{"arch": "convnext", "model": "CTC audio transcriber", "dataset": "Morse code for random letters and digits, with fading, noise and interfering tones", "train_examples": 26041, "gain_aug_db": 10, "time_shift_ms": 100, "n_mels": 64, "hop_length": 160, "input": "log_mel", "spec_augment": true, "win_length": 400, "tokenizer": "char", "vocab_size": 41, "norm": "layernorm", "hidden_act": "gelu", "mlp_ratio": 4, "inner_norm": false, "subsampling": 4, "layers": 8, "width": 192, "kernel_size": 7, "init": "xavier_uniform", "residual_init": "zero_last", "optimizer": "adamw", "learning_rate": 0.0019, "beta1": 0.9, "beta2": 0.999, "eps": 1e-08, "l1_shrink": 0.003, "max_steps": 7600, "batch_size": 512, "epochs": 149.4, "lr_schedule": "cosine", "final_lr_fraction": 0, "warmup_steps": 1520, "weight_decay": 0.3}
Rows from block 4 of a small CTC audio transcriber, named by matrix and row number. Rows with one number belong to one neuron. Each number is 128 + 24 x the weight over its row's rms, rounded and kept within 0 to 255. All counts start at 0. Numbers have three digits each. After the name is the row's rms in percent of the matrix's.
After each neuron's rows are labels from the 100 clips, of 14848, where the neuron reaches its highest value: "strongest on" is what is common among them. Only what is clearly more common there than usual is listed. The data: Morse code for random letters and digits, with fading, noise and interfering tones. In brackets: how many of the 100, against the usual share in percent.
# fc1: MLP up (model.blocks.4.mlp.fc1.weight, 768x192), inputs 0-95
# fc2: MLP down (model.blocks.4.mlp.fc2.weight, 192x768, transposed), outputs 0-95

fc1.537 137:115108158132108132136136151137119134157128128134113096135140122129116163164161128141135080116095134126136119140130136125132123115121122078134097128133154133126127115124112128138145132135122170128125089134127116137149128120127165166077136156202156131146117132131070148112129159151108122113
fc2.537 163:145098204109133128136131123064109124143131154195143114115127164143096142121128152129119135134122138131143129142131129170129120128127121132129113084131144118127131128126128104140142091120130128157104176122118100179119123126133103132135105091099150096096122130126149115126132123158182130123
strongest on: the character "b" (59 vs 12.2); first character: b (51 vs 2.7); the character "d" (30 vs 12.7)

fc1.389 087:115109131133137117127129131114147132138125146121166135129115114127100131124121144136126133139122137131130104130132131143129138144114144136000165095130106141116113121130141128124206104155136108183101112152123130125101096131140145123159129134101119132161122132123124144050131179124152085132
fc2.389 076:126149143102177129123139128177128125125151104099128097130129119177132132146120126123133131128084166120150109076128126111128125128132044110123136155119120134122124123131128139142124147153130128131176140130129127178114127128127128130126104119129114120119142127130098125142129128146101140124
strongest on: the character "0" (36 vs 10.5); the character "j" (32 vs 11.5); first character: j (25 vs 2.6)

fc1.315 158:148125124134097124128124128127131147111105068121144134132128128107199140108130134126133108135107108131138089126134146171121147113122114097115204170124109182164130112106139131123166134103094126148122096126113139075131114162136127153122134148127128061182111112135174095107103164103108063153
fc2.315 187:154096160116132116142121129128127128124112100114126129121132144127070097122127094126120129130121134105102119168129141076124129134120106113111111138144124145176148093124115126116125071121119128118123186102105125181118133119142126123128116129121114121134122120131073095118106090128121074056
strongest on: the character "c" (45 vs 12.2); the character "k" (44 vs 12.2); first character: k (40 vs 2.6); first character: c (38 vs 2.8)

fc1.200 026:136131142129137133128130128134152128127136203147123128128143128128115159126126116129128130136131122124125179105128128127128133128123005086127072138128146122115128120134128122128135125089128138128119119160129117120223102128132106126101129124128150124158128137127118128137117151142141122142
fc2.200 008:128132252174213129129125128125137128130128220134122128138128129136119119126128111128132128128148117128143018136128128117128128128128146124128113118128128128132129128128128120134119083132128128100128129126120128134128128128129128123129129119128127127117127125128123125126128126122175144111
strongest on: the character "0" (37 vs 10.5)

fc1.260 150:152151132127133127137160132151175082111137086118166147133105136096122168146126129127123099147117155096134157093135127079132158135085099091121194091131125159129087123112111105120111116104156130130161101127128110148152163128059133078129127106162142150149144131170134137161125105155175130166
fc2.260 176:143148102128074131123099127140129142141140143005109133134128125147162167148130149128112109128255115133127134159126126130131129134126135129144137137136112193134130138117128107144162080118125128112147131107136124134141148127126141096119123133123114153129122121123118100120126086156084103128
strongest on: the character "c" (63 vs 12.2); the character "g" (47 vs 12)

fc1.250 097:087105120106126133128109127087120111131144049106186096130104131139097092149126093118126139135166149126117129160131125119128154123130127079139103165121141099182110125098129123118154085121128102092142123113078113130089172104166125132149119075143132178130134112138165174149139106128168136123
fc2.250 074:133165137130110133123153128141138127136139210112128130135130159135187168129131145128118119128131104158164104125128128139128128128128129129128141135131151127102134138121128104148130190141128128000120105145139128067129130127128129131136128113128134136105130128127167121118127052144148137147
strongest on: the character "f" (40 vs 12); the character "6" (38 vs 12)

fc1.10 039:130140135126138123128145128130141128127116014133144129128122137131129065127133142129127134156090123127147151123126128145128152126107108106056103122128096122169136116110128123126122157061128139128132129133137111119120107128205105128135128138144106164139132117142122128134152154127223120133
fc2.10 011:126141115077112128128130128129125128124126057090128128137128124118129255120128118128128127128151134128136069124128128115128128128128137127128133131128127132116128128128128133105146177129132128118128125129146128127128128128128129122122130125128141128132131127128120127157128023087137127129
strongest on: the character "a" (56 vs 13.4); first character: a (48 vs 2.9); the character "i" (33 vs 13.8)

fc1.149 120:131159126122130175128132157120135130121162027080121114131112126108086123140125144137131129131098118145126099128126119143132137140125126108144126170128130131083151129126139117131191156129118148147128138119086094117116124136119130180088131090151125149162129094155170128093134155143134115136
fc2.149 122:127136084100159133135053128135147127139111157120104124084129149135097126129125082127136120128055177122126083131128126119128134128127067123131168138135123133146121134128128141099123141118139129187147164114097112129129137128129128118119119109127138134126129134129140127054128122077114130124
strongest on: the character "o" (43 vs 12.5)

fc1.349 113:121129176116118121129121129138161110109142090106143108132110152102158106134118164133126099144133135185127099102130120138129127143108205141131115134137107106112134102127131129101172135138130132117129122126125133144097163133125159147122104130110147142122079104144178148104131172128116128138
fc2.349 136:120108030116138129128128129185133126133125119124128127132127124138122069127131130128131129128171131125127193065126128221128122116130085128130123177133131121114112122123128151174135156113130128163127113100144115107146133128126129118153128105140137131123136140124124117116128132148130102129
strongest on: speed: slow (95 vs 33.4); the character "q" (33 vs 12); the character "k" (33 vs 12.2)

fc1.684 124:148114130133118134126115124116142113117129011129151130131153125108074072151129098138126144135176150140128106129129127129128137116125095077062156163125094132131137147161117141125161103134128121145113119145133104133090146133137109106161125105119057105123143172107164127113133120116178097133
fc2.684 090:125116139153191130117149128184127128128129116000126127128129141143121121128126131128125127128109123147139109114128128141128129127131131121128153130124125131105127125124128085141139173128130128087128123110175128116128131128129130123171131129129113131124129124128153128129127099185119126142
strongest on: reverberation (55 vs 15.3)

fc1.738 104:127119130150137135130120131139130130122186086174175129133103135123188052126134125136128124145099136163129123087129128125128152138111092135022123142129126120094116133191132148117088152113128155139122114179126143140140152130124135128067128110213123126125129131111156129168135125131129142127
fc2.738 049:128130106121116128116064128096118127128159074027124128147128129120154132123128137128125126128146124125104159133128127111128125128128138118129090176129126150151130126125128094127111135137129128198127070112131127200129129128128128123119124129128121124131127128128133135126128235146122132117
strongest on: the character "j" (53 vs 11.5); the character "2" (47 vs 11.9)

fc1.364 153:117131122134102100121110126100175147124149128132176151128135130119111093110135158147124121142171159155133111164123111139123143131126152122143086135131088094106139067133146129098157117150100131106105109154118155119096142131118136104109111132125148135139099147107157183110145103095171170107
fc2.364 152:121171095129130118132125128118136131145126119114113128116126163165126045138132161128124126128136141112107125145125127183129128128126123129116121140129121120137128130120127091111162102143130128102156178143124128206119131129127128123137131128131143129106143128129126125132128127177144137092
strongest on: the character "c" (32 vs 12.2)

fc1.749 137:143212110137126107137157132119139135124176156143141141130090150126090114126131147146150122121114129153133063136127146075142127141121151110094131100148119072137175110123147137136184144157116125135111077123114128099133072131115134099067135120123108130210139132154096131072135169154171138147
fc2.749 166:123055128110117140136132127093101121142137111147131123172131163179080136092119112130129118129156140141119062114128125190127139128131102113103149144127092105105104086127122153112113129130148128176155204117096134124106121129127111127120108106128112141119123129122149164102131142108108091127
strongest on: speed: medium (66 vs 33); the character "z" (37 vs 12.1); the character "q" (32 vs 12)

fc1.746 101:131184146120178120128085130148138138126188139127129106136120130135162096132155129119128120149069129122118128116143124139128158129102087122063125138122096148137053129131131128112170117095139140143132091143110138125116137132123081150147133132145117085143132123119150140093129113154170118139
fc2.746 045:127145115149129128126128128093126128130129159077130128053129147111128076120128135128128128128155115128121148105128128071128127128128255133133134141128127140127134123128128116153134194129127128130164096130147128078128129128128127129127131128128128122148131133128115133128128163132135126172
strongest on: the character "4" (28 vs 11.7)

fc1.413 075:114063114130126133128113127137168139113144004191163142128137150109120103127130157128128125152094127110130107148133129127128157127114115127111229123129078146139122133126124141106160118102133132152119113160126118096128125131184113124147126123141110103192119092109121139151066145136195144126
fc2.413 029:128158133136129128128125128139131128128121128000127129136128127164129087154127118128128127128220129128144128131128128173128127128128112127129130127128126146131127127128128128161138127127128128137138124136179128126128132128128129127151133128128130129147128127128121132116128072232122121128
strongest on: the character "f" (82 vs 12); first character: f (78 vs 2.7); speed: fast (65 vs 33.7)

fc1.368 152:102133134133119137123132120146140148088128124151181142135105115113181120114097136124133134143117072109103079155137094137125144123119141127134152149132113178133118135048133109103147165114114122184125140136105138125129107155166103129177137118137108082186100092113125129113119150168089129153
fc2.368 179:134110183079145096130160134087143129171147131064123127086132119084122079125124071133095106130128150100090127166127139128123112135130127098133126076134116139182135121092126138140161156107117132151122133091150116118116147122141130104108112184127118122134132113130125125136125083130134079071
strongest on: the character "0" (40 vs 10.5); the character "1" (40 vs 11.4); the character "q" (34 vs 12)

fc1.581 135:117136145096134150123144122129135122121145105111141123124145127137134156127093113117128101134164132159095131138122129122125145124115095116086124126120129122132082130072096142113141074092122123098175128107123119133123115113144133148159119096142125033193147086138119146107202117132095125140
fc2.581 122:129105188160178128115132127113132128120133086150153131119128124126177176151130122127119122127098133150170157129127130131128128127128213129115103071119152125104146127126127115153126166129119128051147051139133128114132104128127131126132123127124135108121129116128187117141128133105114143101
strongest on: speed: fast (97 vs 33.7); the character "1" (33 vs 11.4); the character "0" (29 vs 10.5)

fc1.100 057:149153138133122114128127127136129129125150251123163133128135154115134121132116194126128129154040129120119120157127128146128153132123088067129123133128107130112108120129127130126184129112120136165129129131130131110101123128157158130158128134110100114146128149129115123121104136143119146125
fc2.100 016:128140156059170128124128128162133128125132065178127127127128130175131114131128129128128126128146131129102129128128128242128128128128158119128127132130128122129128128127128164127123159127128128110126128132136128127128128128128128128117127136128128130130128128128129128130128169141131128125
strongest on: speed: slow (72 vs 33.4); the character "0" (48 vs 10.5); mains hum (42 vs 19.7); the character "9" (32 vs 11.4)

fc1.616 102:056140128128104082105096094134141128139107110111148137127126138100157083115105121106119109130149160103123140124118108172126139130122112139140149173117151122157112126167133128113163081146125162154165158163155114105094156112143087100095102169109140124135126147122142124140095168100134141105
fc2.616 129:136109080154106127149148133127183130123085207121117140138127105185128136131116132136139126123123166130145105136127124089130133127125111144071120132131128066120124137135127135101136143084128128180139095102149122115142122128134133136112108118159130099144104134110117137163117129119161109167
strongest on: speed: slow (71 vs 33.4); mains hum (64 vs 19.7); the character "k" (36 vs 12.2)

fc1.351 127:101078116132133139121112116138104147137128177136055139127159140148103130097124129128126133122058116126121085119128133152123133135107116177159126134116155095130090143175149138115183114080133129130125141136133089140147093119139148142114124143115130105171148119113089130125132153064147085119
fc2.351 155:129133137112116125133122128100118129072117143121102118122119126123093134093125122128120105128195133110117127145129137072127117125131121095132138115120108085119129126113128126142199129116130128115129127127167124007127132128129131099136127135130139120145129115127103126129128120000107117156
strongest on: the character "0" (35 vs 10.5); first character: 0 (34 vs 2.7); the character "9" (33 vs 11.4); first character: 9 (26 vs 2.9)

fc1.591 158:136186129119172104120113119102094155127140098154135081142125131141077094146081152127127126153105120135115131109139139128125142132115157055107093158105101140149143139120153124118155080089130125148125121105105142128115195140167116112090124105143130139128151126121128147121177115150141123139
fc2.591 138:124121143137158120118095127129119130109120114098126131085138150168161188127127142127136128128134140185149134060131127140127147128137109161108100112128118142116118125126129104119170145156112128120175092194140112053128103128127133117157133144111129129105140123116123134151126126126124106158
strongest on: the character "f" (29 vs 12)

fc1.755 108:105103123142154122132154128173134134138131171134121104128144138143146180147109115145128096135073131123110106092130123083127149147093154095077126087129157127106079139164117094127107087107128127115143115135142114147139189124081091147106115115152057141178142157139110126133142184189135111153
fc2.755 080:150093135087127127130126128088127128137145117150136124125129120081127145126126121129128127128255149138124162144128128145129121127127120126144155121138133125110127134127128129128127126132129128152124163132136134123135130128126125124119110149128163125122127125130147123137128178153154139118
strongest on: speed: medium (74 vs 33); the character "6" (65 vs 12); first character: 6 (65 vs 2.6); the character "x" (31 vs 12.2)

fc1.391 120:073129159132127106128117132123154144130138089099119123135130165112137148123108166128127121143128114132124090097144130100130153142095129118059183118123117134132121152136138142094150148123118142174133112156146114123128120121150135119117127153223127054214129149128170108116097187149119161138
fc2.391 104:128151147130131129129123125128144128130145104255111121116120166083129134127137134127130119127108114130142135115128126114130120129129120108067129141124108135123133106132128090100115066122126128054116130091115130232125129128120128148091122104117105128126110126127124119126127102213102107107
strongest on: the character "0" (96 vs 10.5); first character: 0 (27 vs 2.7)

fc1.154 157:093140113101093125107129147131144126128146094077136142126145124092105162122126130106130142138119141129114093167128137166129135116142099109113192172124152111160122117120137143100153099105135137123145141164112122114123110134167154121130124140125131061128103156103145116123096132102095111123
fc2.154 173:127130111104148119172148129114137128127144138171111128112131133137110113122100150122111105127194142087170146179127129091128123132124107068081117128123126151120133128120125098104138062129130128158100131148091119254120124115107129112084119125115137128130100114133122137119118116158104142080
strongest on: the character "y" (42 vs 11.9); the character "x" (39 vs 12.2); first character: x (31 vs 2.8); first character: y (30 vs 2.9)

fc1.213 142:094111118116139122117137132154134158131125097158127130135139127117107172135126160126128128128079105128139107146135112077139135100128130107177183113127144185149123123157127147126127145094122148158119116132112092138150106131145103123088130120162132079191136127131110116132141158153149154131
fc2.213 219:130166129140108143131122142159141143125169122078142127150139142141196129109127140117091080127149127135125128121139124230127160125133166084173099152119128219119147132144134121164129143128104128127184152128117135150115137128119140131177141128094161127127135130133122108115146154195117132133
strongest on: the character "f" (44 vs 12); first character: f (37 vs 2.7); the character "r" (32 vs 12.7); first character: r (27 vs 2.6)

fc1.506 108:075163121138126115126118105106115137124145141126151145129148119109150121139117145136130117134099132102113121112120127139127143125125105136165180126124123131182115139127142109119175083106130148146146156152097141040096156137154094105082119109136185089134149086108144112124119127162128162097
fc2.506 120:149071026147077130132123129139140135126101178054131130094128135174111108113128131130155142128166130128132115140128130130131128126128132157109125131128129134176130130124128132121125132128127128167170117132128119104144127126126147125129130125144130126136126124120061162120125102127117084141
strongest on: the character "a" (45 vs 13.4); first character: a (39 vs 2.9)

fc1.316 112:142055151127150127139121135116126129128114143129157102133126147126127118119085147128122141150104100097123100130137135142128139128124161103063151111119073165167082124090159123109142112109142111127123115118111122119142138150181108140142130126128081021145118110119157107161092161147164106128
fc2.316 113:128144134159132119146182131182152128131109136159129141092125120101146113128184116129128124107136137167130145145129103124130151130129100135136127134127128140130122127127128129130138151125134128100132143128133124099128131128125128154125138119143121128142129119088127137183129093125132087176
strongest on: the character "u" (50 vs 12.4); the character "k" (45 vs 12.2); first character: u (43 vs 2.9); first character: k (36 vs 2.6)

fc1.425 141:097123132157087152133121131100117157128191077170142136137132164131129112119120134155126116144097137135116146133138138122130153142120100135114143136131142154082121143170126140115123156119132128133142154164099095170092155140165131132070125067127121119088125123154169134182155079163151127129
fc2.425 108:123176142162138125122000128129116128127112126099133132146128108147126154131134126125129122128069139120127103108127126119128130128128165130130096131126125130184137128128128145146141112132147128185163182134133120163127121128126127111111129103127153130128131109128129156178127201114104150109
strongest on: the character "j" (70 vs 11.5); speed: medium (67 vs 33); the character "2" (33 vs 11.9)

fc1.560 081:157229131127141110128124128138138145112223093142167113128121124132169105131134137135128133148057128130095137120128128126127136142120101104105084160127104128187095138129145133102137119101123153159122104163134132100127152134131129139088140136145117124141130136130127161126118096093147149129
fc2.560 056:128052090159117128127105128039128128127135000109155130086131145132132105130129166128127129128062121143125084097128128136128126128128251128130099154129129130133138109122128139115116176134130128142127120130128128108128128128128124125127129119128118106143129132128131131094128221124144128122
strongest on: the character "f" (37 vs 12); the character "3" (34 vs 11.3)

fc1.615 157:131164166136154127125090141120149144125139118126144149142114124107136097134094142144138113165149139156131152136130135172125165136120156111128128163129118122183121105130131123090113127112130151145161114119155108119095145145091104143116149123157173091110096119129159128150154081101114130144
fc2.615 158:122084120091102130123130129145140132156129135164131130107129099170160123108139113127153129129124127154119134062129133144127129128130156165115115134130146105164122127129129180156095149133128128080093127103167126115125109129130142159121120081119104070100133116128105107183130102128150126163
strongest on: the character "u" (69 vs 12.4); the character "a" (44 vs 13.4)

fc1.193 115:145145177104106145131141139109119132135122181094168070134113138138140127150114116132134129136093122143137094152136137162132135129108131079151094145132095109158126106147113104126161125111118139143143138127097113171137111146106173158092139100179141088127125122167130148120167157176129125156
fc2.193 097:134153128139107129137138128097131128117115154135129130148126146177104126114122119128121140128086133129136119126128127112130137129128128128120088124127125124130128129127128146111154061136130128127110165137097128214130123128128126134133151129131120124137119136128127131123129135153148133158
strongest on: speed: slow (76 vs 33.4); reverberation (60 vs 15.3); the character "l" (32 vs 12.3); first character: l (28 vs 2.9)

fc1.3 025:136131128128131132128128128135151128128132187128111130128132130129109133127138114131128129128121125120127184123127128129128137128097040085107075142128155129154110124132128125128142132079128134101124127155129124102177105128120108128129129118118131133189129138129126128120120142131212122131
fc2.3 007:128141167128167128128127128127132128128126219132128128131128130129122128123128127128129128128133125128143120129128128110128128128128146127127119125128128129133128128128128119132128128129128128000130128130121128127128128128128128125126130124128126128125128128128126128131128124118177130121
strongest on: reverberation (54 vs 15.3)

fc1.157 152:140108129124140109130103144145127125114140070140146117140130147124126141128116149131123123148106093133127112127128119113123143143127148079088155101123104123156098144088117148113161025104117126124138112130080135161126187126121086127125106132134077124147129124110122100130092135134123085160
fc2.157 191:131129137133124131093126122119160132123118089091137108091121143105124080124128141131123158119155150138133143143126133149123133127148132185126093145104129145142125137119128106118145088137150132117121118166129120125132061127141133124114130141132133113101121121119129164169128143161142133081
strongest on: the character "u" (36 vs 12.4); the character "v" (36 vs 12.6); first character: v (34 vs 2.8); first character: u (28 vs 2.9)

fc1.467 093:160132147140141100125094126137135138115144196129136125128137129112120124152111155118126111145106127187119099141130125118128146126121099078073159146127104130151120115177122111122131142114123129191122114150119148164137106124145139127157124132085131151128113147139129138081097175155157131159
fc2.467 057:132140126106195128127138128176128129130127101094128128110127128158086107123128136128123127128128126127128129119128129162128128128127119105128130132130117129126126128128128142129123104129133128229145084142222128092130130128128128139160131131128119128130133133128137118119128108158129129147
strongest on: the character "o" (55 vs 12.5); first character: o (46 vs 2.8); the character "0" (28 vs 10.5)

fc1.680 084:150234122129127129129126133125163144120215120127151118129125129130130114133122144131128131152060133110080137129132127128128160131113081107124109149127120130125113120136143132104165112117131144141134112173124136094095160131149126148065124076129111099132123120144163148130095066130151124124
fc2.680 048:122084124152139127129047128064129128128106034179141128051130144157108117129128128128128128128064129127127054096128128141128127128128203115141074147128128122171151125118128142114128158125132128139126210130124128127129128128128127125129130130128119118145129128128147125107128202130135110134
strongest on: the character "j" (45 vs 11.5); the character "2" (32 vs 11.9)

fc1.198 128:100123120144124098123100134114101135126128045108148130127104111121098114142125117123127130147106098130121116096132127161130135142116142169123102127126164118133127149147128129109132132119126141144140160130122137135058169136189113129113130102121107111144144139158119127111121111038217157116
fc2.198 091:130152125108139128130176128151125128128132092241126127126128160138109177129133126128127121128039131134127082115127128087128141128127141123132076131132137140125136132132128104130137124144134128107146160161083132193128129128117122127140115118121236128132128127128131128132128108061149135107
strongest on: the character "a" (53 vs 13.4); first character: a (50 vs 2.9)

fc1.308 116:102111136127133135111128143142106177124178070134131114139106143124129146130106171140130122152119113138106130107134131103140142136110124038114082124129141147119144146135122097099111130113102125142153141124133162109097166146162154115122148087132145103158140131155101147115119109143176136150
fc2.308 152:126156139140146126117134128116124128089105128133133122111129166109134141117162125124136136109124098168127133081122141109139179121129154100083115122108132160107127134124127100132126155165116113099137100152064127068135064129111125125107107120103167127086138116119130148179121139131099136123
strongest on: the character "4" (32 vs 11.7)

fc1.170 153:145131148110072121116143149093142116135133131101141099127137133117158125124115131131117134149148131126141099128130126131127135116115186127074115158118112156089156120107143123114123129127137108152151134127112134115131117136163152126105134165227127134224122105129139111093097167134118116127
fc2.170 172:127121102094117136143138123135139131129123138176045120144129184136046143145109097115134129136122120126100089122126137128128136126128036125091108152121117120121120102127131147146139096099119130117120155135132115169127128128143122126109139106139098130138102156117107115107127053140146091130
strongest on: the character "8" (98 vs 11.4); speed: slow (89 vs 33.4); first character: 8 (26 vs 3)

fc1.9 091:094114111141155101125116124122110134155121149087135102129132122128112149129123123138126124146092133137121089093141127120128137138111193155028175079128131147093109138131144142119182171123133127124112114157129128161107127131175153117122121096103113156134141153129109129097140165142184100134
fc2.9 058:128153138067128128127128128144132128157142128137125125135128130161134144136128122125129126128148128128159123103128128220128127128128106121116151139129128099127128132129128171131130255131128128110133124131136128106125126128128128131098118118129117120120133129128136131128129136171145134134
strongest on: speed: medium (62 vs 33); the character "j" (28 vs 11.5)

fc1.89 140:134171119143117124132128156145136144105170134154143121134123153131073137122130143144134132156072113113127138118138163130136141151118100130112125103131153112080143143114141097116114140081157123136134105158141119120120126148149140136037125082113112092116144140129108108125131100163106115130
fc2.89 177:107100128125169123132077128132113137141063120153117111114128120153105072091116115136129147134111178129128066102129124167129144132133118130118141130127093084207116126132127142126192167129144127202130222152122133112124135123144137129141177139134099124151129116117123151102123159107098085161
strongest on: the character "j" (56 vs 11.5); pink noise (44 vs 20.6)

fc1.477 135:168115172127115135129120126120141166118130221190123108128172116135116164132106157125129123145115120108137114159119122115128140131115191085086069128128095102112108068125125096118088138115132149166129121144140172168126099108119173124122122159131131120149150113112123168115148113135122098146
fc2.477 096:134136123111131125129155127092131127128129255218126125142128127120049145169127105128128134130088125142120109131128131090128133127129109109113139098129121086135125132134128149117155053154116128208181193150119127135123117127131127137139109124123159139118115128128116131119129095089169125120
strongest on: mains hum (43 vs 19.7); the character "s" (37 vs 12.9); first character: s (33 vs 2.5); the character "n" (32 vs 13.2)

fc1.90 076:126151132143126125128120127150126128123123185156136101128105140127100131130128140128128141148088128114125093089129126115128150126080127074091125119128175119092103143139132130119177134119127129140128130163135112121140155128140125131073125107118112138164142100174136127111134140100114122136
fc2.90 026:128152129030145128128127128131128128128126133255128128148128111168128071127128120128128128128108129128125117125128128131128127128128125127129123136128128121129128128128128166136122143132129128157127135123167128118128128128128128130129126128128128129129128128128131127118128202132110128130
strongest on: the character "4" (47 vs 11.7); first character: 4 (46 vs 2.7)

fc1.609 154:120135114125114149129145133117141137108211112135130130133119151125107117120123141144128124149095130133113144134133127125128165120113101122103129150129129154069114129164130126107124111109142145113143161188104121138108188130182133132049111069129108111122101116138170135148120088166150120142
fc2.609 118:128127166129130127129009128102129128131115144183124128197128129160129100125128128128128127128083133122113043130128128131128126128128134123133117145128128123216129128128128149128127130124129128169127255133087128171127128128128128126104128127128158125141129124128112128128128180121126128129
strongest on: the character "j" (68 vs 11.5); the character "p" (36 vs 12)

fc1.238 167:130132140136103144130116130108106151145122179152143116132141120132116126131135115134129126155133097116186097192132164158136131100101127045130160153132115076165098118113157120122134135117120110113140145118147152127126112117132154172121140097141157115140126099118108169118101132142124051132
fc2.238 189:134152143120081131135130128102134140104177183144131121139128125117096091167128132124096124131102125127130102189128128053128124128126099117113100118125157104125127128128126090113203072141124127132121136136108132166129127127128107087129129155132155153149119125128098144104130107100153139057
strongest on: the character "b" (67 vs 12.2); first character: b (59 vs 2.7)

fc1.98 146:127161145127073118124137140090156129128170182133134133138145114129108128130129131133123112145142141117123118131128124125123143118125134134068132146128127112146118111110132127115143061092110136129168113121109118131117119099122149125143127144228146114158114088122111160105116114145083126132
fc2.98 166:129111121137113128170149127128120131120097195223114130070115136175101171174126128115129131134114110133135093103129113119134128136111169129117135092108126107139142115138129141143180127122100127112131150117144126196120146126128113135161135097117095115176127136125095124126130141137137098158
strongest on: the character "8" (98 vs 11.4); speed: fast (97 vs 33.7)

fc1.137 125:109118164139131139130111133134196142118132126112132113133133145128128147136120140137128113149067133123127065084146130113132161143099180101003162090128129138111101127144137142107175133114137149162109135164154129131132131123104110140084120141171119081165112171126169152141135186182116118140
fc2.137 108:128119139129130128125124128110129128132154119184131122141129150098130143195127127126128129128154135129136132099128125178128118129128125112110125137126128142130129131131128109138132085105131128132127135127134130230128135128124128128111123122118128126127126120130132128147128102255147122098
strongest on: the character "o" (91 vs 12.5); first character: o (89 vs 2.8)

fc1.735 133:117083144142120116126112132149166150129148019164145157135135162126129181151118155130128117147069131094150093082133113072127143130092136098145166122119153136122111120144142135103157137089112147166121128165128132148138131119105093124115119136159114087220133141111143116132128163118146130136
fc2.735 100:128141110129129127128122128128125137134144038099127129127128127124150128142128131127125128128204153126127117124128127255128128128128105128125115137126126203131129124127128139139138179119130128141159133131133128116127129128127129125142132122125134122126131127128121130132128129200124123139
strongest on: the character "c" (64 vs 12.2); first character: c (61 vs 2.8)

fc1.321 148:157136141138161103133099125136161123110104106171118128141129124124103122125140162131118091150114111138107121172135131178125145116107164129124133174129106144160128129092134141116184076124101161162119071119095152096142160133155071126102124161126108120124106125141130126110135142088100114136
fc2.321 180:128172169121089131123082129099142129130110096087137131036137138123095102117127139125127125130212146107127201143127123107128122129129134147125122142127127099135128145118128086096126073127121129137133088125135130124128099128130122148098127132130086106124125149137136116128126130069144128113
strongest on: the character "y" (46 vs 11.9); first character: y (45 vs 2.9); the character "c" (35 vs 12.2); first character: c (29 vs 2.8)

fc1.188 092:140210150119145130129118126127132145119153104138146102130114104126157074140135121126128139159128121114093164106136124127127154127100080148057128157119086131126090149135129126117165154092122151155135104137119141135098133126158087146102129120149081093126131119108137139115122079136190123131
fc2.188 049:128145120142088128128101128047126128139134111130132129088129162126128129128128114128128128128062120128126113109128128090128128128128242129135128146128127137130151120128128107109134184137130128123155125143146129085128128128129122127126128117128128122139132130128107129118128228107149136149
strongest on: the character "f" (34 vs 12)

fc1.730 116:114053167135135137127114127117139124124140200137148127128102125111113123137124142129128128160127125122122146121138124137128146122083135120016152117127093119156074108146128112112163155114137117113122114128119098170068126132127122129146129090127129112152129078128154138137128147136189112140
fc2.730 082:130136131123187128128180128242128128134142100093121127126128132202135135128128128128133129128054129128118131101128128112128127128128139121135129114128135125158132128132128133124087139145127128042122146132128128129120134128127125127120127110129125120128130131128117117123128105120115131129
strongest on: the character "y" (32 vs 11.9)

fc1.13 120:100158135156136112118086128139158131173151157123137168130154144132109098132114135133124135141045135190102117153156144120129129128140137088128180147125187134116146130138168137105159127120099125121131134171127129131071125127156099136133140088120110140105130127085137115130155120116097121106
fc2.13 097:114077146137157128129129127138125129099102041143118129123127136127096130119128143125133125128154125131144151138130127192130140129136167120194133129125118165134127124128130147138127133113144128150163125145129129098125117130128135152158133128130166138158128126126134162152131133120125091159
strongest on: mains hum (44 vs 19.7); the character "3" (32 vs 11.3); the character "4" (28 vs 11.7)

fc1.433 102:093125123138137128119087132145159133124142107090132146127133142102108096110096187134129146134090123105125111111130131160133135129118070111187150150126137101173078153193129132115145057101134142152163152171127057109124181126136129127129125122121145169145119137157117126142133162069135176127
fc2.433 084:147074093097113125129130129160140134145131121091137127173128125146124128161129122129126131128022120122136107066128128030128128127127148135124144130127138097086130135130128145121134127120129128229133126128104133094128130129127128111137125079130116128139124129124099121132127180083110116135
strongest on: speed: slow (84 vs 33.4); the character "8" (53 vs 11.4); mains hum (47 vs 19.7); the character "9" (29 vs 11.4)

fc1.465 095:133073131143132112124078121124144131093131129135088115128141150112128110140098175126125115140111122178119096088132124137127145134118161167162155160120109140139104127192142133090127144115126148144124116145138097135126159115146134131065109124130135094129120107086146140140135158135120141127
fc2.465 052:133255112128110128128121128158121128137128124143132129147128116125128118121128127128127128128126129128138141110128128106128128128128094123121147122128128105110128131129128129124121160115129128151132098125146128081128131128128125118128126129129140130130126128128096116142128121108098145127
strongest on: mains hum (41 vs 19.7); the character "y" (32 vs 11.9)

fc1.429 045:135170131125129125127125128128145132133141215148106129128160123124119178130109154125128127145137126135116139138127128133128136122094128111152092126128058126131127131125126120105062096126128135121133115160130144122142124130132086122076131132151108135174130140112114131117133122115099125132
fc2.429 018:134096217144146128129128128147131128129137183063127128122128130153126142126128113128129131128127123128084132137128128127128128128128134110129122114128136128146129128128128077149111027129126128128130155113149128184128128128128128125125125119128128127131130128128128127124128145109170138119
strongest on: speed: fast (95 vs 33.7); the character "l" (37 vs 12.3); the character "z" (33 vs 12.1)

fc1.158 130:107119130165108132123081123103115132182124067119131132137146115136121098158140147138129127156095112126169165149148146129147138120127072158125151107129159134137095114140119092118150111131122110137130163133122090142109142111158100128142135118109147125083138142121121146129181088134242169111
fc2.158 161:119157136126134136143133134223128150123113095180089123134128142171103168095130125105163110126101144123169126000128127111129146129128154136128085129129113102118152128132129134107110157133126128096128126116132119135137137128127126142103123091123171116126132112127126156175109074167165124122
strongest on: the character "a" (75 vs 13.4); first character: a (62 vs 2.9)

fc1.748 143:160127156119136141131135124069132145129142192165139128129131117125145152150125126126128126143162128133148139123128120119128142128127179083085128123128114135115124100072120122116105127127130151087138139108104172162080150113116149117140123123109136071135122114114136137128152066172123073141
fc2.748 076:129130142120099128130128128132126128126132255090128129146128130143134135144128109128127128128064120129141098120128128079128129128128136128127152132128130144133129130130128132124152103129128128132149161133093128115128129128130128130163131118127123132136118127128124126107128099071117121120
strongest on: speed: fast (96 vs 33.7); the character "8" (32 vs 11.4)